Weights of a small image VAE: 32-pixel images, encoder activation leaky_relu.
Rows from block 12 of the encoder of a small image VAE, named by matrix and row number. Each number is 128 + 32 x the weight over its row's rms, rounded and kept within 0 to 255. All counts start at 0. Numbers have three digits each.
Before each channel's rows are labels from the 100 images, of 14976, where the channel reaches its highest value: "top examples" is what is common among them. Only what is clearly more common there than usual is listed. The data: dead-leaves pictures: piles of overlapping shapes. In brackets: how many of the 100.
# c30: last pointwise conv (encoder.blocks.12.c3.0.weight, 480x480x1x1), inputs 160-319

top examples: grey (54); vivid (35)
c30.222:155091132126126126120084091142142103131125123127087104075082127109085146123127134132107136127091126131141116126150151090126158090156146137088093090093096086073144118125133127094114090139115085126102107084141084132143133139135111155113122128154098139162151081084094086157081088154089085128091130144175144129128159155085162139155086092142093094164088133087153139116079176128127095156082090084131135092087152134133084085087135090089143153081088133097152166141090086138090087137088082

top examples: vivid (69)
c30.79:150103127118143143113100109157157124126131131119104104106103129103107137119134134137119141121107121133151115090143140096106137094141152148089115092101114092092153145115129102119093098137122105117108126112140092149140126129112129169128126146158103146167138100102108101152108109159105102125102097164161149123131174156102197169179106107166117110173104147107164146129104181138129110170097106101140136107100134135138106110105121105109154150105104141107166174143110105156102105142102109

top examples: warm (100); large pieces (66)
c30.176:107177134138111150119161179121114170101106120113177191184175112128166092127127154167097114117182131156103122111100106167106131167120117116174177176169180160172139143104144113158125184119103180123177162181095166108116104171121138113132145117121164167127131166162152161124169164117157163092161178102134101137070077107163127127094158160091157160122169088164115115124164101119129157126158157164132087163171144121141162162172110156167112121166166110172134105097163159149166158120167166

top examples: warm (100); large pieces (66)
c30.424:112112139102137112143109119088131117088142138120099121114117104107115123145074091124150107146116138107105118176122098131118138121109097114105112113115108118133090110110103141115133117076111116120112120125085127141109101100138122086119135108091113068050111107092102102101106106083111115121098074080076126090140105090117065095121105110133098098095108116098108117125098111119092100049102092102108119102103041125114102099091092105110099042101099116096115107126107099062095111117092102

top examples: textured (66); dark (60); grey (32)
c30.241:127115145148142146133082118094110115137140139105079127123153111146112115115133131148160124142113115132133123142115121117135121101126116112111132122094145120144104104129119121106097151125136115107156142095129135148099105154104122091130115105133106110130112088108119083138052074118101104135109112122120147106118129104082123115112068060123085063136072131081155121098090114093112092121108078072120144111102116098067070084062110095095096122075098112069118130121075091129069114126092061

top examples: dark (99); textured (87)
c30.298:140083129094120120156083058131131113118090153147068104084102133094058115148132111129095131104076142124120113103132114103127128089126135137072089099066080084095117098151114121071068103139123080140125109068110088117126134127075115135128088136152084163149146063080093071132071084132074087116109129152132123138124120126068137127126068059143099079145082100072121131106087157117125086149092070077134120078066137134102083071075122081073135125083088142075157122120060063136075067125080085

top examples: vivid (52); grey (36)
c30.195:150091139108117127121102095138145106127116125122106122085094129109082137124142151127109137120099120137138119120148143096121141093164144151099087107094098085080149128122139107099103090130127080123112114106135088137135132140128110156117116144142083142148148082081081079157076073144077080133075126144163140141128167144077146144148082076142093077146074137080137130125079179117126070155074078078146143074076144138138085080082140083080143152075078124075154168125084078154086071133081081

top examples: grey (67)
c30.121:148108127132178143134118132177172108125135121109119110125121097077103169123175127175108185141125114116138081083157129096098140115153138126115131123113122102106180147084134102114108106141071129108138111114148105166113143151125071198106143131164123169171170115128129121171119129147127116129119080176226133148151160203117174190217121122181134122221129168127171176171126181180100121162125121122167125122131130185111128125135104125130189139123121197125187172188123114143114118169120123

top examples: vivid (82)
c30.233:142103127128136138119113099150153118145114123110103094103111126102100132116151137145105131125115129129160112090158151101117144101158165123101110114109116105104160128110115117102101112133102109125113106109128095141143133141115108166117115133161103154162149117115120109153114114149114086131115116160176140138130182142105179161194115119189119113175110136113184140133103189142129114177106109113147144118122146144118113113111137121104158163121127159116173186145119112160110111152113114

top examples: dark (92); textured (75)
c30.96:153068137106135123137098114136130118124092144121098087100116107094090113130112121143080121112107140117155093104149147086132154081136138144076104092102104087095150124128106112083063081144093099127113099091144086106136132113108097174118059125154080169159135102100112098119098094153092077102099152152146127132094133114095150119177099093162116102146099119101153141116095160121118104146093102103122087096097163147100093097093146101093151171100102132091164159129094092141094092145093102

top examples: warm (100); large pieces (66)
c30.315:129124126116132087138117126082128123087147136119119141127111116123120139136064096097164105139118131105106127163122108138107130120126121110126122118120115130133085119116090132125121147099125115113119145117095125143110083085162133080114127109105125073075103117109097117087116104105119133118104103086067118076148116082121087092125111113124092099079129092109097113130118118118116105071122113109112114106119068120122119104103097113112105081109110108114111109112103118074122109106108115

top examples: grey (71)
c30.227:156094142108123115123100105131155098137129114121095109087101142105078136125110129120121135123097133136176125119156155076112158083173133154103094117103096093080152098123132079108098086131130088118111114092155091142135134139119117152119134141144101146146164071076083086157072089144075098142079127125177153151133155151083136133139085078136091078161081155075156134134087183134129085152079083085146154087096165126136090069081164087090145146080078127092152183125082072150075077139081069

top examples: grey (55); vivid (37)
c30.316:168078157116149144147109091186150102125139142139093104098113145098086146145152114148124160148101152117157096137156154109123162073147159124055094078077082087062136144167118110056104090149133098107120109080174093140162121167173118173099128119156123182174136094093106094156066089168096104132110157156165138151125180139092179170149091096146099088165079150091141152173074156167167096172101094083176135076109153140122090090096151100077145156078080152094180155160099081177092091129097096

top examples: vivid (63); grey (33)
c30.139:137112147113170143131117133160169127117138130116118116119140117082124149137147118158135169134136127095146077098160149114094140132158163134122121118116127113124140140118088116109094129131071126126132128120137107161133129149128109185099127131169125126137142128124124136181127135147124110137133094141189168150138168166128176154189124130165131135192127177130185159142129145142122127156120127134153146120129118157096131117128105132133161135138137143123141174188130126138130123159131126

top examples: vivid (66)
c30.439:146115123134150154122140143167184116111159142107144112137136112078127149111186139152132164129141126135124105079139141122103149123141173146120135133121130115115215171110133097131081127126097133128133113140133139170133131128132128242113157140195129154176128135134136134153131131158137127115134102201168168129127186172125212172194137135177135145217129174127185154131139167149133136175127133132121115122132137155110129126138122139134153161136137154132159170183116141158128131171131128

top examples: warm (100); large pieces (66)
c30.472:131111118087133111120135128109134105117135135142116125118115119112112117131108098109151101136120122087140118155146121127133155107128118124106094102109105117121114121131104145107133106107105113136102108111089118130123150120151114103107131117138123097083126124102101115098114109089117117143100121124105122150163125102119081081132115105150104107124121120125123141128113126153085110072111109119128137104110085150107110101101086107114133114123104138110137111133120106077107107124104109

top examples: warm (100); large pieces (66)
c30.41:154101129122129109136094102127167086120126136155099106096094115092095145137086088115138119150100146081149113131156138095150155088148122115091090102099093091097116096120079112083112096105118090129090094090107103129131138108137118105096131122133093113073144093098089091135092105111103102155091093105103158107185141125104074129157094105163090098113105144101125141128100166132120104068097095081148157083108064142109106092099120102103134071104090137094156151152096103080097096130095094

top examples: vivid (48)
c30.451:138114131131146147130112116159186120154109129129118087110130120100124139127143105159112141121125121102133089118165147109123158115153153128111124109113119112112180125122104129105109100156085117121121098110127115131140149135107091202109131122162104175171142132127128133148122131163120111145134122169184145133140185147121188162208123122181125127173107133122187156139126173143128129172133124131141127122125155147101126125124112130128173158130121148122181180157122126154117130152125123

top examples: warm (100); large pieces (66)
c30.385:143102125105142092139110115107139095113160134144113104107100136111091150145074091106148130152107139093126107158138112106127128097125104107097099101102109110105113111128086137096121107103123093139082111101098123111134131104142125082104131125114096098075123104095101104108105095096097103132099099099072130108148139099095066088157101091147090096101107111100110126130098144122102094050112104098124134104091054141114109106097094092096103087100098114097128124130086091070099097115099098

top examples: dark (73); textured (67)
c30.170:125120119132113135118099113139123111140135131150119126124115129141134137148139111106127124104124132133127144148129121133128117141122131123121117104107137127128137124143113122103122119129147120126135095119114117133123113101116151117129108141134101135131117132112119120105126111132119119125111109129126120120124136130113141120113123111130120125117117115127129117114119118124140113141126125124133128132108139114108118111116140123117120134126117122118131124134109116131116127155105121

top examples: dark (71)
c30.189:163103127144145138128109107145164108175104150142100101109119104103100158131163123143115148134108125106169069114168183105122160106169168107103119114105113114106178116119119145101123108142061117139116099109131102089126162152085067167079097124173104178176171117104116114127102107158112095128111141181192138151159191136105168159199108108202107106162107124118181151176122192174137112170105113109174155116110170158111112113109140107117167174117107161103189188167114101157119112161116113

top examples: dark (82); textured (68)
c30.391:128097199125072156149102097098112126127111159128094085092098104114101093163096122135116082101102159139129114112106154102122131089143120136096108100091094090092150079096068135108126104131111100143100081086124092076111131153080088129130074125110081134139179089090104090103095086141075099200085193077157068241100153094081088071171093088098108092069094105092191130084085117067090087084080088092122168085085153079087082089085128086076147082086107071073125175088109104175090091045088081

top examples: textured (65); grey (46); dark (40)
c30.342:153070147090151163128107102127139099153109148125094080091092116118088143143138113153135145136103130120145118116155149107144149098152149105071085098086092088092149120152113099067097093148130096114103110103128103123120140142125114150112091109159087145148137108103101109152100106146103074165111105150151165145150159159104163138175108108160102107165108156108172168162104159149138115168102100101131148101107135148127110112099137100096158154102119149109146180155100107143097104174103107

top examples: grey (48); vivid (45)
c30.375:142120114138148157118133138164175132128151139113132099125147099097119165106170132145127155125127112135121105074137123136096135120138163142119129115131144126125241165111154110138085130115098133111144105135133141161152122129110120236106152133197117166176137133130135129157127131152136126112136102198189156120128187181128196171186133137181147142211124163137185153129132171157134133173131133126136117126122139150095137133138122130127140163138126158138183192183137125140134127179137124

top examples: textured (77); dark (58); grey (40)
c30.358:179102146113155094148107116141147101128100150132115087087089155110094119153077112115136112120099140103150106117154148108125133098133136153094099096093087098108121099127128100123110103155102082130093097087137109120115135081102091133143104158123111137149105084095111102125096101140103096124086139134124145118128151119092150126148104098153105108109098124093143140145107164160147098134097097096137164090106158152129100094106133099092133141099098155093139149145110106169108104115102113

top examples: dark (89); textured (75)
c30.290:149134138175140126136107115151119132151110146149105109127128133110143141148129121126127130140135148125126122116128159120131145129136156147126122132126119126131123120132117130126101126136131132126112129137153112100149149135092105144135115135139137159172137130130138123138110125148120124106136132158157131122124143141118149147143124120150126128161119115124121137122109142139142126154129122125132117121118138136132106120117129123124126155116110137131157147137120122150112124137125113

top examples: vivid (55); grey (41)
c30.348:136117124130181150118108125178164117098131128099129122114132098074110144104187131175096172131115116128107088063142132104094141111147156128120118114101129117114208150089103094105070119125085127101153112122142132176135116156111100235105153125160114144151138110118120114169113128142116107119116086185183152133144178175103199199194110119170117118230118166121146149160116179175109122160107126117148123116106126158122111115121097120111166130120121175120189166193132108144104116179104115

top examples: warm (100); large pieces (66)
c30.349:128108137108128086140126130101128092105156133151110129103092124114098142142093093108143120150106146082133111156137127104139147091130111106101096104116109113111100109126095115109131110099121106135109129113113126115127128098154126078104111119097109091062129100091093100120097103106102118133090102081095128120146117125110063086130102099143089096104104140108114123134104127130124101059095107096140135097097072125116101102101122091099102061099094131100134113128102103088110094105091092

top examples: vivid (70)
c30.408:147116113147189173110116127179169129126131112103144113135126090070103158106203117165135191134127099134125072069153132109099132124148167126125128118116127112120226136097137087093065108133099122103147103124144130160110133162122105255090159129172117178182159118118122104174118124175119115099119106215220156147148168202107212207175121122172121122235101161128167168157112173159148112183120115110143120110106134182107118123110128130114180139123116205115205166180116122172118122198132127

top examples: warm (100); large pieces (66)
c30.25:143123129092139126141124110135148104092158149137106105107103126100106151132099090110147123157102137081123099130154124111122155099147126116110101107114097116112125100131090110097106109113112107134093106107104106135132128115125140095091121122123120114072139117110104112119117101120112116137102105094098127108171129109119083097146107114156097108108121119122125139143115153136118110085109110108147119110114074148119113118104114113112138086108103126125136142137115109085109095128123108

top examples: dark (83); textured (80)
c30.448:152102135138118117132118096161144101125122147149115103115109126099117118141129133138120119092099126126150126074149128111110152098138152147109109094115118098105130121132099087133102094152113124133100112117146111102140143129049114192135093140143110145159154137120151135142117134138130098122117117153162140136105156177118153167166130131156132129160124144118138139102120147113125118134111143132145163121132147154123131127129141130122114123121120137126141155142125126153120131151124119

top examples: vivid (85)
c30.239:153108139126131120120118101159165120192089122148098100104116111105109125120127119136095113109108123107181087134164159091142150101150132131080113108087112093099174116133095177088155103169069121134110072103131113096100182130098058170121120114140118164163168102109122106126100115152117094124105132138183129151144164117100164152203115103194121102157102116108163155145124170153113103140110108105134113092102146155099105112110117109104150137108121193119190176153113095139090103147115108

top examples: dark (44)
c30.180:143102126133130115126091105134110092122121135132119138109111135117115122123147119127103138111112121122119131132128125109138114122120131145114101092114093129124132119130131121114100100112136085118119120127142124122143115141115121126143094153148088127137125100100109095121099087130084128098099139139121127127126110139088152138122108104157103095140101113102147118114094141118131091142114096105119114095092137141142099081103122084084143135074091130095149122128103107137111113135088091

top examples: grey (62)
c30.431:156123119148154145104120124184182130142139114104129101134135101086107153104184115158124170127134107107146075118157156106120143118163152129113138137126124133120218134118107143120110113121074128101134111134149119138125146169120056220092124116165122175186175123118131130132115121156123118113118128172220114177134164143123177156194116119190129116212120135117180168185131173175134126164118119123163134122123166173103113117139116121131192185120125191131179187175118121159128123179120123

top examples: warm (100); large pieces (66)
c30.0:119112122106130098146128123099143106106147135131105131110093109104101132136076092116153112154118140109117114144117103119117135104134099105106102103099115109111089129116086129108109117089122098126105119116096123115110108108149117082110116113093108072057115102093096100110103100093090111140097072079080112112131106082103058087122094108133081089085097099093110125119100111112082091044109103092117128095104053126106100096101085101096096055099101114106117107119096107058096100113089093

top examples: grey (48)
c30.269:114080137140156128144083070110108124101087125116092134068113107116107107132123124122112116121080133145103126121110103105123115098109112116090114105097097101135109091102115127105103088097124078098127114095103103148110108120087112109152073124131115115122106039047071067119072012121039093099073062113114123115134117121034111121124039059109077058138060132053121107105070104107107027122081048050113108061059100119119028028055111037056119116050064112024119097111076058102052067115037039

top examples: grey (94)
c30.7:140101120114128124128107100150135118106133105106104112101091145112113161115126165123108159124103138141098148112134123078118119105131101151107106103102099104083125129105170094105106103117157092093094117090171090114135125131158091126149129154124091147164163107097105107152108110152105099122103142133150134115118124114103144126141107099121106099123105129116130128087101148094152101158103112100138121101101153131170103104105155114096133160095097124109144158107102102159106110113115105

top examples: warm (100); large pieces (66)
c30.142:139103123110137104137113122117154099112156137133106114102095129118095149133084099110148126146118133088127103148158131108126147099142139116095105113093102103095108110140102124097119110115108088139084112104121108124133150115162126109093128116124099119075124106098089094097105099122113112149102106094079126115173143078110085087140113100149089095097116097110113130150110138134121094078103101097137151101102078144108110105095138096102135103103092124100139131145099106092107100124095101

top examples: grey (82); textured (73)
c30.111:143125157140170112145133132188174133132128160139130108122137079085143168133156098148099142136123152079139110143147120123128119121151168100128129126126128122129171123124101108124130122147076137120136114135124118158100150120173083231080157097136124168158164124140132132137131137153130128145135126170178135174146181153138167153188132137166144132160131162137169186169132159174128143138133126132161119133138138177072136132134102137143189149128137182131162169188141135145143135160127127

top examples: grey (58)
c30.174:126127112142173127117121127174172115159119136116136088127138104100133152120136091142106150112139124085154102122152143126127137135134140135133141134133130127123188126137119148133130127144090139120134109134138130135122151115141074198113143130175134186173145136140142133141138137158143135117131113192183141135141173173125189174185134138168132141200132150133161169151134158178129129175133129141145128132130141156092150132135113138141172147133138188141166176180134141157146136171138138

top examples: grey (71)
c30.356:138116122141157123127103110166184109160144143130124099104098112096117139120133109133118143120107131116138131123152117113130130112123166133123123125113114105106168119125150125120121115136115111120105110109129107150155146109115108208130161127147127172163102125126129130124130130153123112099126106175147154107137145179130192168149126132160126125172126156129147144132131159150123128168121130126125111131121145147111130132122132129122146153122135148130138156180128122155123118152129126

top examples: warm (100); large pieces (66)
c30.120:135108131107131087139109114086145102106142124144112112110089115121102149130072089097141112152112139097124124167131117104131132094134113103107105095104109111110091114131090120107120109107131104131103109105116108123111136113167121079098137112108106078061111106102092101110107110117108116137097112099087124116171136116099050087121102091125099100103110139105107124131100123110107102064116106106123142098104079125115112100100123103092112076108106119099114123128114107085106097102106115

top examples: warm (100); large pieces (66)
c30.175:141112135095130099138113108095139106089148128129110120112098117095107154132067091109154111155111133088135109153142120115128135101148109104108097113111109101106105118123083123114122112086119098131105116110108111129124114098134143077100121094120112078072127095101093093098102099104098110152092081100085145101132131088110069089132106100139104095089108115098119119125111146125102103058109095088129143100097067139108099105101127095113100074110098118091124125131105102081102105119101096

top examples: textured (81); dark (47); grey (46)
c30.283:180073129131094174064128121150147097141146117126119104091087177131095154118173127154132168136125082128176115082165176091120174098166185170090103129106119090075178162134163118103134098098138090162126099118171092157157168162098152197125135136142139180189141137123142141134142151188137127167125134179158146171149150142143183153149148150164144152136151136148159163162137168173181142179128143147146146125133200173136142144142183145124170192139133153138165170163123144187166141162147149

top examples: vivid (76)
c30.73:144116128141152152116113117166206121109136129108136099122128101079115144119164108167128152119132112114153097076146132107103133108144171143118126118111132121097213153094125102128086132132091131107141106126141114168130123143123108225100137128160119157169144124127128123150122119142120117117128109171176162141130188172116189178189120123181138118191121162125196144145121167156127131163116132125148127124125141147086126126115119127130152153125126155127168186181125112157127118174131125

top examples: textured (84); grey (50); dark (47)
c30.143:139139181134120141154140151126108133101182146113160141127125100129166123149134145091177124109140151136129144120119138147111114123109137145130105123148132153151129115125160077133141119120121123124126133126133149153110090124115170131152130138115113103117098125120120123134137108117133139132111114115107127102102097144137120121101133125112132113119114121130099105107129123094131105108158128128115113116120117127123126133118128110135115134133114103114116116112132146110131135114107123

top examples: vivid (85)
c30.394:170104141135148156119111119168187113121133130104119093109120105084101138120174111169118156120113123116165075090161159107101148098175183132106117110105115106103169141101104095112081108135087106108139102118136107153128121161122118195104121131159100153155134113111121118139108115142109111136113116157178149147128196162108189171198107107195115116180102146106187154146102176146138114151111100109148141105106152156092114104103124104117155147109111157106165186164118100147104100150112109

top examples: warm (100); large pieces (66)
c30.151:164095141128138121141112108126178094104166133138103100105093119088087177139092084104124143165101145090161098160151147105143168104157136123094094099095084089097118100139080118100115102099105097133097108107127094121141150140150131106097118118135110113089158108104100092150097098112096094146088122124122159128156155143096065108161100101158096107124112165105133140138096151142135107081101098106156153091098087161106097105103145092107139111100096147103153164142111098099098091127110088

top examples: vivid (92)
c30.8:167113121120146188130101107172175104091136127090102084100106111057091169128205124178136146129102125096128092068168158072086137098160197127095098095106112097093179125093103097113071096121083095097122081109141107164115116178114136168108139116133093120142144087108095102166112104147097096154094093130161156156135183158091152138195096100173110098166101163099200133155095179148111102146091099112145149102097132142097098096097134101097158136096087154094143192169111096138092091143101101

top examples: warm (100); large pieces (66)
c30.93:133099129101129096133109116084133104092145135118107125109096113111098121129074098123161120142105135090116111147133109106107130107118102107100100111103097106107096112115083121108121112096116105123098102103096115117111110107145128087099117113097118076055112104099100099105108102101095103130093069085071124107129112086096055082125098101137095102096105103102121124131103120123098091056107108098124130094105053134100098107104105100103104061094103105099114120127104103067100087115097097

top examples: grey (45); dark (35)
c30.23:120104135092140147141111107154157104116111137119106118095091125082102145132150136150115137116096133144119131065138116106085154093147165145099094097096113103088162146103129065116064112131125098119118138095115097150136130157118135172120123133153119137149133098096097114162099103135113123135092102139168169150122149159100164143137111111147118108179101140106146134139119152142134103165099101102138133110102142135125101101113126099103144140113101142115158127157108102152109102141107105

top examples: textured (72); dark (60); grey (37)
c30.459:139088145092129110161074087119121094139131158165086103078086108117083128163114097121157101140087150112137135125141140112169126114142126111103083097089117103110121110140112099100089075168126085153088112102139099147104138106102141141121112109147088124118125090071080077139114086117059106145060106142123152154144135126075123146138096086151088097139099154083154131134099153135111067102110083091146145092082129152119091076093124081072127136101098134081114109144090081113084075129077072

top examples: grey (65)
c30.419:126125119147183131110123132194177142139135118109145108137147107068135152110152084160108161117141095100108103100155125108119141127143156121133135142128145127127192135118105112132087119141090146115141117145139141168137135126132079228097129131172129186169156130134135129163133139155131119127130110184200140133161174200133204200190130130168135143215132161133168173170125177180120140159127131129150134129137143168085131127139101137132174152128136190138183173185133126147125124196138134

top examples: warm (100); large pieces (66)
c30.264:124115133100140104144103107094138122094160135121092118103103114107128124134067084105157108140098144103125126154128117120128128113125122101112105102107106105115100112117080149103112117075119115131096112102110113156116129093149128099102128097101107080051119119103103105105107102110115111129105105097077124109141101093126087096122103122138107108099109112121115108122111123133117100072106124108116128120105062132108105119105110108114109045108102108122123110115111111081105107101100115

top examples: grey (82); textured (65)
c30.398:153108133119191117104121106178184104144141146122110115102104109080109143131158099161130177131110130113105100102151128101115143114144154140109111117110111106115166141117106109113098103153089112120104104115156099157128140141111083203097152124150112160145136106103118117149100109154112107123112110177170155137140160206104166181168124112167124123181117188121156157159114169158103113147108111107146149111116145153097112117120123111123145139109121156106160170191115113147111094155109109

top examples: textured (66); grey (51)
c30.235:106135135140122094106134125179145142153096137171138137148140111124130146127112145122112149134135108124133133116149117145146134141124110101149148134140145129146157155177149154163130127162068138148137132144081134137118151074121098213126140108172142102123131142133157149166133132126158141155150091157174172167151147191133185183170134128126154149204139189129152171171145156179115135128133136134121101152141119155106143130138088137138160137131146168135129167181144136103139125153136144

top examples: textured (73); grey (57); dark (40)
c30.1:121137153133175106157136138153126137133130165138122144131140119107126129147123144144119136128151150134130142142136132140124137162126127120142135134144134143144104111137130116132134136146130125156141128135129147137114121139156084128134121136122140127131136131124139140123121121129130119134136124133136136121130100121129146146121123136116123135142127119125113127145137117135136137122136131130141136129135128122111122134129126123141154118129143141128128115132123129132128135157127130

top examples: textured (81); dark (56); grey (36)
c30.409:124091141133174146151064085128156124119145160089094128089119116096078134126149139156171150126098119145119119110132128102103138110131144121100127120106104110131146132110115119106088113133142112116158114124113108106125117162119152163127114114144100131152155095102115113153114103135103095133109113148157166131121114123087146143154101102138109113136118163093147158147111156138125108152111101107116132109105144156091096092120117104092142167113126140096124145122109097146095087138110084

top examples: dark (97); textured (92)
c30.300:137132163142165082165112133132078119121128160126137145133116119095142112146111122105111133126139156129090131121088109129129109136087084156120145120129127143140082114159121113124094139116124111124116116126095139136125088086096120104136097143135120146146108091108103120106099113149121124108123114121127115115094137075122153109131113112160117126100109085099099133083133132087152110151129114121118124113100142131123122109129145101120118138106118118118141152084126113142116123100104097

top examples: warm (100); large pieces (66)
c30.471:152104140114131090137103105099139108124150131134094108098100132105099155137066082109155107151102142084149103153144137100137162100147127123104090094102094091102104106122092129106114119080119110137085111097121113118137138103132131082090137124123105110063143096099087100115108099119107109159095103083094129123165131109100057090150105104136093096101099132098116123128102142127108099042104113104137138101107082145111107092095118107107102088095104121107144120153106102079096093113099100

top examples: textured (80); grey (68)
c30.411:156100120158147125138095095174129110127153125128094109104106121104125160112157120122149183146113113128115093121143149097090122105152145112114112102108121106125133102132118087101087098108110099153124121110112105164168113123112162128105115124166119111153101114114136125185110119143127108124106091180145159102124130216115157187160114119146134133186125155114122120132123151132153125160131111118130125132116129147099110121125152117120164165131124143115128173172130115129112135136120123

top examples: textured (71); grey (58); dark (37)
c30.238:121114137111145133128126118164168096134107148127098104107084125106112126125126134126101138121121136135144117090135125110117142099124148128094107100107108094091172146121122099114091118138106105132101103107101095129139142119114091207118099135168101142157117112117108106158108119154123124110111100162164164131119166184118194170162107118147115113186113166108188135124113165141133108160125109113146109108117132136116114119121120116109146153111109152115157182165117113140115104151113115

top examples: warm (100); large pieces (66)
c30.324:119102133105146099151107111104155112112146145144098117095093109098093148150079085093167125177097148092124111145130109107130145098120089114098103105095097095098088095120087110085116097100120094139092102099101097134103130108135111078089117121119107077049135092091085106136110093094105108143092075086091140107145128120098039079136101102140088095111104146099128128122102134132095094049102087098127138098097055133110099098097116096097121047097095108094116132129110095078096099113091102

top examples: vivid (56); grey (39)
c30.397:159118114149160137116117116169193100143133119093135105129129109083116151095174113155114183118128109108155076077176150103103132126159162124113119124121126123114188133084117102126092119137092116107135123121145123148134115125102100204103124127176117179187153129128118133163123122156122111123132115189197153137136191186119204195205118128185125122210111155120190166168117190170134135183118119126150125128124144156103125126118113128125171165129124179117181190169126125147117126162115128

top examples: vivid (53); grey (42)
c30.27:120124126133147147121131131174182118124124127093142112131134110065113128120164136152100144120134123130103104059130113111087129111137152127113137124122140118111217172090115100120099125125087132097146114135114125166126114125112116248116127122170105171168146127133147135159130133147130112115132100179191139139131174204122201176184120132156140130218116161133193162149118171164138116163117122129150122132129133151101134122131119129136168147134123161132173166167139118158121122184135119

top examples: vivid (41)
c30.18:137108128138166124129124109158158116170117132134108127116111118129097131136158129153102133112111132122147131119139154122148136103129151142107117101103108108113155124121143136101123100151118108142137103103136098140136162143091109172136084141161126134160117127122123118149113127130135121112117097166144149137147141164122191188165124121132119120163119154130170148163125151170124127158114123128138129115126135139114119130116119124113158154119115156132142168171120120141120115161135125

top examples: grey (67)
c30.309:153085154096127092119087092119153072136126093128099098084089136074096138105104116118141161131080127129163114108162140075106162091167130144090090093102091093076114078117109080100073098155119093121099099094164087165148123129102140122112126145127101152144187092097096083169077097159080101174075103127172158154132150154089133139150089087148086087150076158087149137120086156132141085136078092097136165083098143138114091089095173087085159134094087133088143184131092083137088083139089092

top examples: grey (47); vivid (36)
c30.271:128113135132147083209095097114135109161104162174104111101102111140118132204072100102142132154104201090125101200130125099182106098125106088116104113108092118087087024177108166108176091154098104136097090098146097030107171093151038084111137085112113171116155099096119099043097088111107095212094167099161052180128170062097094086156107095145112101079089058103121165151102157148085103091114108099160169106100161147081114099104105083094192148108106163103134135115107095115106112113090087

top examples: grey (72)
c30.232:120127109155186135125139122188187129141136112111154119131142091084114150105167127165113187126133111118127090094120139119120136110143155108136138132128128129121201130080128105113109121135094134097163117142149136156133132143140078251101152126165119178186160116133143116169119121146115105108119080203217137153131161205127215228194128135171130129227115176133173159167121181181109132165139132116163121122118130168117110126129082118120165141127124197134197174186123113161114125192123134